A small spectrogram VAE, trained from scratch: soap at rate 0.0031.
Rows from block 11 of the encoder of a small spectrogram VAE, named by matrix and row number. Rows with one number belong to one channel. Each number is 128 + 32 x the weight over its row's rms, rounded and kept within 0 to 255. All counts start at 0.
After each channel's rows are labels from the 100 clips, of 14976, where the channel reaches its highest value: "lies over" is the class under the peak. Only what is clearly more common there than usual is listed. The data: telephone keypad tones over noise or synthetic speech.
# r30: branch 2 reduce pointwise conv (encoder.blocks.11.r3.0.weight, 96x384x1x1), inputs 64-127
# b30: branch 2 3x3 conv (encoder.blocks.11.b3.0.weight, 144x96x3x3, transposed, each kernel summed), outputs 72-143

r30.46 [168 151 153  89 172 183 170 181  98 134 157 172 181 140 168  83 125 203 163 170 115  75 102 150 118 141 123 201 101 164 169  98 142  95 160 117 148 144 184 146 180 150 142 112 100  83 143 167 145 189 133 152  96 141 170 107 147 150 101  99 134 139 157  83]
b30.46 [152 130 149 211 117  86  98 134 137 115 111 128 114 182 129 125  90 187 163 158 132 134 166 133 131 117 150 177 153  89 153  77 139 125 130 117 133 129 134 112 127 171  54 241 155 140 131 160  95 114 136 196 113 101 125  86 116  76 194 114 107 168 140 141 167 132 166 129  53 135 156 132]
lies over: key "7"

r30.73 [ 78 137 118  76  74 172 126 154 123 158 169 181 102 195 127 153 172 149 112 149 187  97  84 124 105 108 134 136 107 124 127 107 169 110 167  99 112 159 203 141 134 154 139 153 140 167  96 150 104  90 127  63 166 167  94 169 115  62  94 179 175 147 138 159]
b30.73 [144 141 105  96 107  88 138 131 132 142  82 145  69  84 121  85 151 107 145 105 135 146 113 120 129 122 168  89  80  65 122 144 144 100 137  37 104 196  46  83 143 141 124 115 174  75 113 134 154 128 195 185 145 102 171 120 129 103 124 157 108 169 139 111 135 122 120 146 160  86 104  83]
lies over: key "4"

r30.27 [ 75 107  97 109  74  56 137 145 126 157 159 110 192 131  86 164 127  81 112  95 159 162 136 114 131 182 149 118 122 167 175 109  82 159 115 119 120  93 122 111  79 167  98 146 175  97 187 109 119 103 104  98 169 172 151 104  90 134 152 201 118 122 111 165]
b30.27 [ 67 148  81  87 124 142 167 131  96 157 105  95 124 124  78 102  92  87  99 111 121 108 101 189 115  95 199 144 175 137 141 124  62 188 138  82 133 109 135 106  98 141 137 171 138 106 131 146 106 113 158 109 128 119 119  83 136  89 164  83  72 101  93 121 145 114 181 183 114  74 100 116]
lies over: key "8"

r30.65 [175  73 145 178 119 114 119 166 153 178 154 123  90 114 145 144 150 180 172 103 129 102 118  58 176  95 159 122 118  79  88 119 146 150 107 128 190 164 132 141 149 110  93 116 111 139 120 101 131  89 105 151 163 174 155 119 134 114  83 159  81 138  73 162]
b30.65 [178 112 116 147 118 118 129  72 132 122 114 129  88 115  82 103  91 161 145 142 132 159 198  76 127 130  35 134  95 148 106 133 126 123 150 122 157 104 154 107 151 123 138 255 232 129 138 161  82 122 138 143 112 155 133 107  97 126  80 113 140 132  87 117 127 186 127 105 177 120  96 173]
lies over: key "8"

r30.81 [122 160 154 169 178 100 150 105 128 106 141 126 110 144 137  94 116  58 138 124 151  94 103 176 146  96 135 181 139 134 113 162 189 115  81 109 187 126 157 155 142 112 195 148  91 149 113 149  87  97  76 139 141 151  64 154 140 143 127 122 175 184 149 121]
b30.81 [148 108  51 152 132  64  91 134 180 132 138 201 151  95 133 161 160 181 155  77 138 143 132 146 147 139 152  92 134 120 113  97  68 122  58 111 113 171 100 164 112 117 143  98 117  98  99 106 158  66 117 172 122  90 120  86 132 132 136 143 143 121  98 166 131 123 132 181 162 135  91 176]
lies over: key "4"

r30.56 [ 96 120 122  67 118 174  57 167 148 161 107 110  99 129 135 166 166  50 181 151 136 104 127  94 110 149  71  62  92 129 166  81 102 116 152 150 173 136 132 128 134 117 175 120  48 136 111 179 127  86 132 127  91  83 189  93 119 177 135 107 122 103 160  90]
b30.56 [121  70  98  70 107 129 129 140  78 126  59  94 133 126 109 137 118 109 133 129 119 130 113 156 112 124 157  92  98  93  89  64 179 157 126  94 154 149 161 116 157 123 145  97 151 149 159 149 142 136  72 115 120  76 124  85  69 137 163 103 154 145 137 114 141 147 101 165 169  97 137 110]
lies over: key "*"

r30.89 [ 81 126 128 144 128  77 105 137 137 134 161  60 114 156  95 118 145 106 173 110 148  59 114 124 131 137 187 137 129 115  93 192 128 166 137 142 149 213 180 124 101  94 165 120 167 112 121 163 135  87 144 137  74 146 150 131  96 101 103 142 144 125 168 156]
b30.89 [107 129 157 141 156  82 125 164 152 115  93 116 117  70 106 104 146 137 105  99 167 145 102 116 165 101 149 142 158 105 127 121  96 120  90 141  64 100 119  99  77  50  92 211 126  40 112 112 104  93 119 136 130 179 124 104 146 106 142  75  66  78  58 129  96 124 116 107 100 178 130 129]
lies over: key "*"

r30.18 [120 151 181  94  74 123  98 127 178 111 148 121  82 150 104 165 189 190 128  95 155  72 175 123 116  74 141 110 172 137 122  84 124 141 105 136 118 108 153 187 164 112 140 133 196 180  90 142 121 111  80 114  74 121 138 115  68 117 178 130 103  63  98  95]
b30.18 [ 91 184 107  79 117 113  90 149 113 187  92 114 137 135 116 104 103 148 113 122 106  93  30 110 153 116  58  50 109 131 168  96  99 171 100 118  85 164  82  83 125 127 115  86 122 125 112 133  60 141 144 118 137 128  83  67  84 137 124  96 129 144 120 108 147 147 158  92 118 147 114 158]
lies over: key "7"

r30.66 [189 135 138 105 180 125 184  94 139 162 192 169 127 119 123 144  92 112 175  81 107 196  63 148 156 148 195 117 124 120 132 101 101  48 163 104 127 166 146 181 136 147 155 128  83  92 142 125 138 144 118  84 191  71 133 150 168 155 146 154 182 175  72 143]
b30.66 [102 186 103 111  92 106 122 119 139 111 143 174 140 119 112 146 128 153 129 111 112 153 132  93 108 147 131 127 145 165  84  47 137  96  87 143  89 131 119 139 119  90 150  36  95  85 136  96  78  69 157 165 162 117 135 125 192 120 105  48 166 132 105 136 123 151 114 190  62 109  88 112]
lies over: key "*"

r30.55 [118 101  98 133 156 146 114 166 173 132 183 178 163 145  94 111 106 140 150  94 122 124 148  55 101 101 134 151 104 164 111 172 150  81 174 130 195 116 200 142 132 155 130 130  60  88 114 101  77 108 125 102 141 167  93 120 184 182 166 125 125  84 168 110]
b30.55 [109  52 132 150 122 148 154 106 126 134 137 191 119  87 102 146  91  83 194  92 139 105 122  97 197  72  78  91 108 139 121  56 159 112 102 151 118  61 151 135 111  93 153 139 180 136 121 133 128 125 150  92 117 120 133 148 172 188 131  57  46  65  84  96 159 107 107 152  94  95 122  96]
lies over: key "0"

r30.20 [125 132  96  93 129  96  80 126  92  61 100 112 213 102 122 170 107 125  92 124  75 169 137 151 144  60 101  33 199 122 171 108 169 104 109  83 140 110  60 159 126  84 169 182 130 166 167 157 135 131 126 184 118 148  95  71 176 173 117  82 183 191 169 109]
b30.20 [122 167 124 204 121 162 109 148 159 126 133 142 127 119  93  92  96 146 119 158 118 122 129  98 143 121 101  82 137 113 107  57 131 117 108 121  72 189 145 185 127  86 110 158 140 119  99 151 102 154  78 151 107 118  84 134 162  89 146  60 117 167  70 124 191 137 106 120 106 106 127 115]
lies over: key "3"

r30.53 [144 167 190 127 127  93 159 167 100 101 121 104 144  93 117 193 188 163 140 121 119 165 197 117 131  89 117 174 110 133 163 178 166  65 127 160 155 171 141 143 165 120 148 196 155 175 114 141  98 177 135 162 177 126 147  83 126 160 176 140 133 148 102  76]
b30.53 [ 69 115  83 106 127 135 172 156 133 115 181 164  98 119 120 152 173 127  90 166 120 100 150 135 155 122 169 137 142 123  98 100 115 158  76 112 112 192 106 115 116 102 110  85 116 174 115  91  92  71 116 157  99  70 156  73 148 128  64 134 155 192  79 163 146 124 154 125 110 152 134 179]
lies over: key "7"; key "4"

r30.80 [153 117 146 151 159  70 199 107 146 188 145 201  56 159 132 124  60 144 151  94 130 104 148 142  98 121 186 200  68 138  60 166 109 148 148  97 127 171 126 170 170 174  86 124 122 162 154 106 177  85 127 127 103  93 141 175 145 132 111 126 145  75 102 115]
b30.80 [ 70  98 153  87 132  77 103 167 118 118  71  92 118 108 123  90 109 147 123  96 148  95 165  97  88 123  89 107 116 120 149 151  90 107 112 110 125 156 104 115 160 108 110 115 136  87  82 132 238 117 111 129 160 142  83  33  93 144 136 112 139 117 115 115 162 171 127  92 129 108 107 133]
lies over: key "9"

r30.0 [ 79 186 171 181 117 167 148 148  87 126 108 121 133 103 200 115 174 132 150 135 106  87  70  94 118  76 162 173  84 119  94 141 108 164  89 131 143 171  96 173 148  92 155 124 161 160  97 128 140 180  90 167 133  93 162  76  79  84 158 163 142 145 183 158]
b30.0 [157 168 105 113 146 101 125 162 149 126  87  30 163 101 146 144 165 115  75 111 122  99 105 169 126 138 176 106 137  93 153 126 119 163 133 147 118 155 102 113 155 151 119 154 133  20 106 143  94 143 134 172  97  79  65 127  78 105 107 161 119 133  95 100  83 110  98 103 121 124 128  87]
lies over: key "0"; key "*"